{
  "hop_length": 160,
  "input": "log_mel",
  "cond_dim": 128,
  "weight_standardization": false,
  "optimizer": "soap",
  "lr": 0.002,
  "shampoo_beta": 0.95,
  "max_precond_dim": 1024,
  "one_sided": false,
  "adamw_weight_decay_other_params": 0.01
}
Rows from block 10 of a small class-conditioned spectrogram diffusion model, named by matrix and row number. Rows with one number belong to one channel. Each number is 128 + 24 x the weight over its row's rms, rounded and kept within 0 to 255. All counts start at 0. Numbers have three digits each.
After each channel's rows are labels from the 100 clips, of 14848 (inputs lightly noised), where the channel reaches its highest value: "peak in band" is the frequency band that holds the peak. Only what is clearly more common there than usual is listed. The data: simulated modem signals in the audio band. In brackets: how many of the 100, against the usual share in percent.
# convs0: first 3x3 conv (model.decb.0.0.convs.0.weight, 96x192x3x3, each kernel summed), inputs 0-191
# convs1: second 3x3 conv (model.decb.0.0.convs.1.weight, 96x96x3x3, transposed, each kernel summed), outputs 0-95

convs0.84:129135138120132122139133114116123153067135153133116162115128140110117143107141142153147149176134098131132149151111119152095160132115103141138130112129140157128119134161142105141137103156118186127094146160145113160149118122107134144110089119134128114116124123122109142170086116088127210156149140130119119111119167153183144145151098165153102121113142124127136114147128109104110152148113171127118105083131166098097120127162078152079127121100122155165107161139141119075097141138101131083095103150104161132158099123147146138093140070099163160106135151102114156092142100152119111086
convs1.84:147158102169135134082106181117104163100155122138091136126163135129090132121100144186123144093096165137146128105118147104112119080131117149160108146110089084146115127128147169125111098123154130140087134115113117134153117176107117121154126111157153137136105122135142124184162136138156115117
peak in band: 2000 to 4000 Hz (100 vs 25)

convs0.29:129121112136143142113115160152131103133138112122146128126156117135157107124167115144147164110131126158144140158116144147104101170128140155163139136128112156111125147124110147133129154143150138133090178137131133126142137108156137112166147131128118165125103141107117148136128144135155106133118131074154144095187088140145126121134105098099091097119141133158161140115156138146109117113113174137182161087147146129134143130126128159110171123152116127136114152176151102118134124149135191156104119112109152130154000149130116116115129120161122093120140102106085173106099162160104146099
convs1.29:144101156148170139148166116112109093134093115126137175132101136138167116100118106110161131161119150116101130138092152093125130137127168120121157140165107094130164135112152109106122163109099112140146082156135095130187105153106160069128127108154156146120137108165128131161103126134102111112
peak in band: 1000 to 2000 Hz (60 vs 12.5)

convs0.1:089150154132119108132148096143135137124142171138158157167105126152110114142117113123155150158094112106114135168129109107131092115103125153109134124126137129113123098126137099129164133165184110119141154138117136108123137147090089136085121119151176126148131105138111107123110140124147112094130096166107148098092161142086142111092116162152161107154092074115108147173115139112123145125110118128117171086074137085082144154125131139133119132067124152106112103145129138092139144141109095126133083167153145137086131116150128134152147145174090110125121077126138130193141096142143155123
convs1.1:152141095130130121119095133100125174161153114123101111099136119145094122139118138165110139152139087125180099158132128149099108117155141175135151105100108165126118170103114131112123106090110156125126163077107098113091106112095095130083102145139131112170156127134135146166120101115142089140
peak in band: 4000 to 8000 Hz (100 vs 25)

convs0.92:141120119120123109101160126128148087161062128083153114089115157130111086117171128108141155088120097166120146141121108121108121114131128126119141124129124118129104130086163108135154131119137178126165173137124114114141098116130131114127113129131128135131108129137143143149091115135158098114093122166136123170117095141107094117110156133081158112139128123118127144148117140126106113095131107134127125118120137098139124197085107122120158066131134141113094112133142156141128098102143106123123213113109172121114168137100077108112140160152223123107115111108130127172147119136165122120
convs1.92:156129148114132157127115134161111132096136087109153097139147142173122143102099126098132107131094152120179146142130178140080119131129120117148080119114115135115118131171132133123143096071146103133085137111097139143139142139147105137150140078143108110132152157085118153113133080178155129094
peak in band: 1000 to 2000 Hz (31 vs 12.5)

convs0.15:113113153074109155116105120111114110096145148126133077162067130100090099119155161132166129132131167145128142127127143132065112074124118132093113143151127105058135119162113098133142082164151133160120117119126128086120137128143162140104106116109138128112088133154136134128145089147140123104145133140125115152133127107112153163125123108123140140100104137119109122179080134150131173135167095090085131169105071080154140107110153108135095087102130128105132120115140155102126144111139096133142146148120105147129110104119104146146102149139115182123107101150082108135126125126108132086
convs1.15:169106104096132110094103104139125137157179105137108146091144129134145105136136117116132127094105112113106120101125146140153157122117102112163115068129099163081125143155122132116147087130186122155096114117141108126097181144157098129104135120082134124143155122121149095118119070133103147130
peak in band: 2000 to 4000 Hz (65 vs 25)

convs0.45:133097134119126130132116127124153139146123101130124073135212108132159131120142098126130128121120121110111099143132123156117066130112138134128139145134140143147123139140114157117118159116136039050124123146128128139136160129108126136134163148137123153116130130136145092120095148090104132135140159128150125182140130131124138151110112144124143120130148146122154147119105126104129138101101094119148138099165121150096152150163169121091135123137134135181135165133166106131169140142096141129113140076131129137141103141130149117142125132165133009098129103101131136110099117068129108106
convs1.45:131068130079155134099105131126164156110096141096125146163138120169147123115108118150154121144112136144184138134126136107141169113130137077127122130106130158142098136153125157107141146130131103170168149130112136138119143109162171146149134177145118128101115190139142130113067157129137145123
peak in band: 2000 to 4000 Hz (100 vs 25)

convs0.10:124089126131109155120124142168137117139132089152175135118234132135169137109089085126112059187135123107150099088111146141105060148138110099148154155132112103126148141122133132144095123159161070149124120138133123151135126144099114157117133072129137131142152141123136125142121126132100100102119103177100133122129140141089131136136145117115119112154094147133133137160095111134107105179141102103103091138138134116119114123103172110188127135121117134123127126126140167153130137105107108096114154153131136138121128097104126124104145194134124115135121153134129096105087117117124145147
convs1.10:129160125083136166121122162113109137129106091164096102151165092095112090117145157108180091177175162101123157126140140108118114142136115111143142126103134071136126170128152109103103125159127162143131109117131114089067130135157148119107110095132133107151122106127136120140138144107118130102
peak in band: 4000 to 8000 Hz (57 vs 25)

convs0.74:145142125142110107153094152140132094090124096147127172093145135146132109115110172126072132122153158143180100108124121115119122137115095121159156139092091155125131134121136116158163118115150083118129110137120114161102121153131156087125138124149094168140141126119113147117118163152097084186122126128116170144119097129122130138128113126145127162102157113107111104130071124150127100122155162158093083127111117133127121127133181136114156131074112113138192176120181118155149162138175163143138122154129134146106111103143095170108109153133095111094169120118137136109140113099125151162
convs1.74:078115119150106157166136136141107080136110135133118115150077184139118146123109086151143130118181101123139128121142145100128106126142161141110118126099158157153141149165095167149100159150132142144121111105147134117122111080140173156126082136142145111117128113106155163096074136123124104114
peak in band: 1000 to 2000 Hz (71 vs 12.5)

convs0.69:131139152134111119122098144137125140158137151095127127103123127173118111088118100087115172160131164151212161145099110137138132134106140134139134136119119124124150129129154121123103143136112143157143113133137135096154113119123092130127110070139109124133109140097127131113131138124112136139088154162190173107142115154173129123120118104155102142121134123108147130140113131093132108071109140125102142117124102088134140118119120133135108110092099155148153145132114093148197116202109143124143090195136146171149142099075135117113138129148084097130114124077169159104130108133132100165
convs1.69:168129112147133115166131155111092126112132119145135181121129178121114100143115115158098137165177141139092117113140127119178114148118148130089130112104116159080096117133130113121100150141118129135143084106138125112131138104095149151154155122174135097112077131157104099137184151149097145151
peak in band: 4000 to 8000 Hz (75 vs 25)

convs0.68:106181122148109129089109127127143114125147155141132139162136137130113157144159129130153179167119162181176165148107111104103119126102150122102125102123112124146134148071149120137120133129145107125150119117096139063129111097147154135111113078106122122108100094108122132085153139118112108132133116163127164153101122134127132162158138121156102112114082089130126115135187144157099121105133149124133107143158080088106150086092095105108131102121099129160135120130107148137114154109146126128131089103127101160142113117081088118097138113099096179106171148120140145129171151161167125137
convs1.68:125141153098083157129126151121150141144114155137144202160095137111129078138139134171184147153120085165098094144146150136119135071095126111114146137125147129120091106108124139129131138131121072110122121159139086131140098126123123081098124143121143127121105152158128150115132138123174132108
peak in band: 2000 to 4000 Hz (65 vs 25); 1000 to 2000 Hz (30 vs 12.5)

convs0.50:107098107098113089107113142140171124104117093161146118152133106120125143148115125084145161120103141128145137128113115111131131162147102135135164162089132136174152164130135126082146141107126142108130137129124157131131140094101125100103106081129146118110128103138103143139155104129123130123106170101136121145129117095176147145106152092116152158122138147164150114143144110130137128133107105096127138123134128147124119135117088053110107124140116074103066161199132133115130123161106128132151139134195108105181082158130123133144108073124112159142121190099156155157138147122092133113
convs1.50:112106151089139115080130160131132094097100142125130160122111158119103147100161119103137161191111139129110162128126178108132120143109088100130108123110123142130122103120128134093132135162155126154108131124122163117094121151132127109151116105107121105104086113185155133080147087116087129081
peak in band: 2000 to 4000 Hz (60 vs 25)

convs0.85:142081118115145137132129117095133089135097091145149133145141144135138133149123103143107128073121159191118153125180143132102102125145089122132107117125119108126141105134126156146137111121114054168141123121110136086141152144149105130085154112101145055139177154118152118104129130179135094130160105155118133149148145113146105169080112100131131152139097155161091149152080094087151154081149104111124145132131125138153109153139156144133134149070112086118112098128168135125101149091117132167143128131151132120090112141091108158098105121143114108126137133142126115138132102132101140132
convs1.85:102113122118123115163107099113114160140125092143153150081112138126142088127154130156053104088143129157142107106147130127120149116118139146148141159081126115138173099083123124138114096138145109149161132114147184144121160122131146138107144146124110126119137099143153075146147066120122092118
peak in band: 1000 to 2000 Hz (89 vs 12.5)

convs0.71:117093128121094133126153135136126125142171127152145113136161127162111143152126107105165114124102139145160125116110121140095117118146130123141118110134133116084142106137134160123120131133134160080142141114140125160127153110190119134116088148126147122116073108123136110099105116170150150133144122141124111103113108132146081133115146083109120092113127158151091121101133113151132113127094141108104102094140122100076138120104128144136113134130090127110108138134133091110152092158150190129127121106113149127099042132156122093138131141111136040147156135156158210122181129121092109148
convs1.71:126125142094160139152138136109096116105115092137169166130146111109119126130162141074123160147070127128126143139114126130137115151151117149127118134117171119075125097103128108168122172134119115127095138074146105163100169169101132103153126115128139137138144118075125126162163168154149101130
peak in band: 4000 to 8000 Hz (100 vs 25)

convs0.27:100117171114116134101164108172164084125184139108126181105158083133114112132155127111153151154110107133095150164122123129130144143152132114093137150146111094138115148134135111119129121150179167153122155144132131143111138134093112137143147078102115142126080136126136131133141142121149141143176093151128126134111111106091148167105118134124122168103167140112139118112132113119125153069116159113151101154143116149123113139137125153133080168098097107121076134148114150120162149168101153143113117142128103083056106151104157105127122133148145136118162183103097134149169141133123160160
convs1.27:119134143123098153094129113153133131076079145145099129177101104071119119100116139137102094146125136153148108108160136119130133145144137149123162148147129089135149116117110144108177157148128141125103129103129130130128115136107157166158100100129110119133086141163169139137154093127142111047
peak in band: 4000 to 8000 Hz (100 vs 25)

convs0.47:116135107126092133165121135179150121132140083158148093139129145118134131123111112118126105155163099146126139085155136139161096115121151138114145127122115164164146134145103157144113146127155082172083085136137155135147146133136129154111142148143134159138132123103143149123143125104132129139128118119061144103142126155142158148128136120108111109109160161116121075151151138120122128124165061128105137162131150190113118150107148142058139171110109111144099181147149132136185111128133149123098155180179145155082103131152132136103112104129155153117097153121140116112123138107178135155
convs1.47:091158120184118139129118171112140131112160149113118099142109102153136147166140115141128145092105167104187127120130133143117104141130115152148148094126151116170137119113109135106138176141121147137158156106091162133110126053137109174116140144162151139143142150108155122109079138098136124130
peak in band: 1000 to 2000 Hz (100 vs 12.5)

convs0.72:132102117139124110123107130182108120193111081120145073144168133125171124119118100166147073137148113103095088124119115151130053148154148123128130138127126149131119137134107150123150158102142084028150117129121133151113125108130163116127169177134128164138152134129121130129109137119112113139110126128159109112123116114144112141124126127133159155152113140129096093125174096137123142124164092127145150146112148157119164145130128128099119102109138106161146110130131094126109124126140134126146157111107152138109103149158108112138141155137120020125152102088100128118109118145140134129
convs1.72:089134095120175148121156116129146143146174094170096106113111117124112146121145100156149146112130086117130177137151150127142163102083137165141118139100113168135113159155086139166139140115127121121167150098130072122130096097127117154137125138128096114148150138132156136115092174156151140107
peak in band: 2000 to 4000 Hz (52 vs 25)

convs0.19:115098119156106126110112111146138139143126106151132094137138139123125113104133138092100143075120144181103133129106125136139146117149077146160134117134106134136161113128087139155156134117134146118111104125146120116138131166111117144118136134134120135112110131117133145107154149109117139119099117129146098108137125209140102106116164080108146129153125122129082105074154160150145114138137158166126133141110107138161131155110118136114159083180158120096099118180161132099177110126145127095139143130144148117123048191098142084094189122114099150162104148155156151152106101101103125136
convs1.19:095153080129172102117150113115187117134115130141139135093143097135144156147114127123174127156140147138116152145122112113145129147106140149125164100203159092155123134094133141144128186149136144076131140110158106143123129167138122154124133134145105162134138125094143112131119158141098177157
peak in band: 1000 to 2000 Hz (74 vs 12.5)

convs0.32:116112095116118101114179117140163116131147112113161115062093127150109156114122121153105116130151121147105138133108124155107107104110113141122146147110115138120157141109122187133116141068117094126114124150162116126128105144057130111126148132155136160122139108153121115101142121139135112115105101138109143166113163140133121140116151128156182128103093082167099108136114165142161148116127144151136131105164146132125139197144112119058143128112098116085140141165121123130109108152092124111127101078124090081131149086140176162133105163113159131155101108147162163160139120110125120141
convs1.32:141147132117188131111106085100116155128122142101119122118183106160122142128115128118082100094128153116142162106135081129115117153167159093160111119137133124109124058112101127123104132133131154150144135079109125159091107119138144091130125138122103148191114174120136138120135128139108142094
peak in band: 1000 to 2000 Hz (53 vs 12.5)

convs0.5:140133173107107160160119125107118095144147117128118143159107142179116148121124125138161108123111151148179176110129145125141128142150121156145130128142147125123099151127112109154147103137143156138132088132109160141145154157146122148112118091136131103131111148136148131049121113114130134130138140148122133156130134097110111100104122164139147105121115114094160100102154106111151126146138138114108133158125100152132127160167143125086142124112140124070133105123118153116117099149134060134123165163083107177106159102161156133110156050176193164129126142125132117150156094136145149188
convs1.5:145113118122131129132090153140166106128142127146116109124116130143144134152124145168125148095146160169165143141130085119133154103178128155135101094108133119093097131161152105153145177113112139145100114082123117116135131127169089116111143117125151091149157130146160115092143079146057151112
peak in band: 2000 to 4000 Hz (100 vs 25)

convs0.33:126119129114135128120151132150135162124201112134098121118172137127152100119088140131134125108103095122128148151130134140129122135129134120104149117121120117142137125144104125098105145136122116104132134116125129121139140121132151141233154106106116185123156149122107151118087144122099129184130172124097135134148141183076150166081139133188134098135124117130112158112132100143074145102162111134155114102117134155164148169081154125135132105141135122097139148131127116061142132124136143113157133105122122113097155129101075098121125145152102062094107134109115138123120120092123094159
convs1.33:118126138115149118128109156129116113092124099131128125156128155100101130107132141086145097149125153137175137124104166182153092137135114124145122115094144130126143129109143111075146117088124117137099147118090141131134117137119138134181172154151073100109120203103122193117146126109116122117
peak in band: 2000 to 4000 Hz (62 vs 25)

convs0.78:095110119111161052118112092144156106094141131110149159114089160118104145131142118148087132089140113168027125113140129139104116133121099106149117136104107144104090111113124116159108110075116101113151140156136114095136126141138107093099118118144111157128137100118131108095114130172109098130117096120098117146106174120094126103124131158130169121110130155134067091130143125123157123148139127146119098128130139150151126169109132143121145116156130138119131132138101133111130147115147145126128145160149128121088125162125103189159144159139133157082119110092141103127105067137092158103
convs1.78:147125096131142085151139119135108099148158121164144086150117110118176150142099135142145113085155088123117110114173106123118137137102124135152129133164075122154150211109105134130127111129101158084146173142121108132123151132174122139118100124122153103114138090130141122137111080128114124154
peak in band: 2000 to 4000 Hz (53 vs 25); 1000 to 2000 Hz (34 vs 12.5)

convs0.22:114141144136133159152185130130128127100139136090126118108105146122132139116118158163168117135132087106110086162138141145117135122120154154150143134130127159151123141138124126101112104121179102142105153148120135167116122137121122174118112145138107135147104136113125133162132142128167153092140132132196137114144156065142100133140132123147129106161099136173110127110109105143140141147096139146146146113104189123122184067144107133131107162145067138090149057132072161159096181140129160194130115152139114104115115113116130147145086084119108141126130104134132121114119138137122128127
convs1.22:141122145134148148116205113090097099169112132140118154133119120140142121093177122090146102126156084150138115168134156113121164118104150107111127140120161150164120122143126120118112095162145116103133089105139185113113143127153123130154137124107159127100120133078153174118170103115120157118
peak in band: 1000 to 2000 Hz (66 vs 12.5)

convs0.39:156137124130121136131117142116104097175153142093108140083135111146148121092118128113150167113115141196172134136149156137094137138072189126141138094106088111102117105113188115118084120120116141153159166118113136120124126159123134117224143131140126094133124172098162142103092153146129121129133167124123142098106138118131143076142108130152163162131138082121116157097109111150096101111149139148118092098121114138129139118137122084142130143170132148145111126161134117095084135132118117138157108118124147094127123112126163149160132139118165130106141167136138095123120146160088140119
convs1.39:110124116125142108170099110131150159171132123134144168071116149163114091129141142187117145086105129190131129164116113136093128133107123158158097110126137135130127126133146123115129161208120127133105160138097110127101101127162085107133141138137128138121130142115152110120143117138149130067
peak in band: 1000 to 2000 Hz (87 vs 12.5)

convs0.23:185091115176094141124127124109106148067115102132127126098114156111101138143135138127136182164149180124133142181101163141156171144124144122073144126088106129163124136085120108092114139082139165129115160151137132118116100116134110080063145122138125117128110142117152142114130129084119152114073153073161131140137144138163096106106126108169137109137129110094138105085146155115126136132135114133132147117133137152153098092154124131092107129134101159130126154161108106132142151154144124146124069129122112127129136123115136094091110101114146125134164124140126126127155123100191121145
convs1.23:125130142163118089109118163110142159095123140125138133115140128134124135099187126113124113165129133131131108128135106201148136125148122140119133125111084154129130149151103120113131133088133140128157139158127154111075136099124138113135110117124087130127157050211140136143161133123117178129
peak in band: 1000 to 2000 Hz (35 vs 12.5)

convs0.54:134136097167087143125116128138125111121163147115117133116108090104087111127127110107114114142160156093124097121127126108130125145148174118100138128138127134085105119119145097106116106149103122082109123133125113106129119097117125132115123121120157160109135124130122107133107119105152110123201134142149076156124090110191153075141111170097119130105133124107169100110103137161162113117114134139134112086137121110080136046134137128132112120102151105135119139129105107125118127119150148097104100128145119136151117130126072108139157130134102098073156097106129107189128114045152158100
convs1.54:138130126111117143113176111133110151106096132128143102119108131155124131121127090157107140144132091113126083136136114140152121110149141129091138146133147137119091134134115138142149140041105156117123133119152119134091148102106083139118136186131183149119115175112141153116104171058109139126
peak in band: 4000 to 8000 Hz (91 vs 25)

convs0.31:077146133103133122069167115124114109126146105113171152114156121085148124118098128153134137075114114170111154149144146129099078114159097087092164135128111133106138109141119118114092115079141119127115128098114141092087116110162098077153134092132095059128102134145136129139095127122152055099117110135127155168120120120095102143149147132123116155143135105150130146116133147165115117076141124135104119167124092116158120082130142116123106120114082130133167109154136117102058144121131135117103100127128071143146132133139109139090119105114124134108140152122119132140141141136103117154
convs1.31:135082105114151104110166132112139143131110106156107143133120099117106126080121128138120135098075146126079139125131143124086120114113164107136132141105125083132165092094129117119144145100111116147123114126105127122064091150108074139121119195140116102094124088103121102115165145134105119116
peak in band: 4000 to 8000 Hz (93 vs 25)

convs0.7:182148129117140134142132111094146136123145163136138123119132138135107179140151115158138142146150146082134133149131100117137175139135128168154091132144159157112126112115144143157127121110136132196113121134143119172149166160122157166149140157173109094124129133125136121104109134159157127083118151140144136105153163114127116140124144106117142133135142163079150146066134062070126117116138081134139131131138143109129136204143074099134127099141146148129148109146135123113091110142111084143119135194102136136125144124115144119111150081108099120133144145150114148112201113134116134138
convs1.7:142191106157130159112134127137134064122138127117113098170171137084105139146096152145085115140150118093111203110109140113120128149133108104140108139142133111157129114123132102115127091122125118124101118162133143111121090155100160125120127094131112130194139096148145154107129133140100154151
peak in band: 2000 to 4000 Hz (100 vs 25)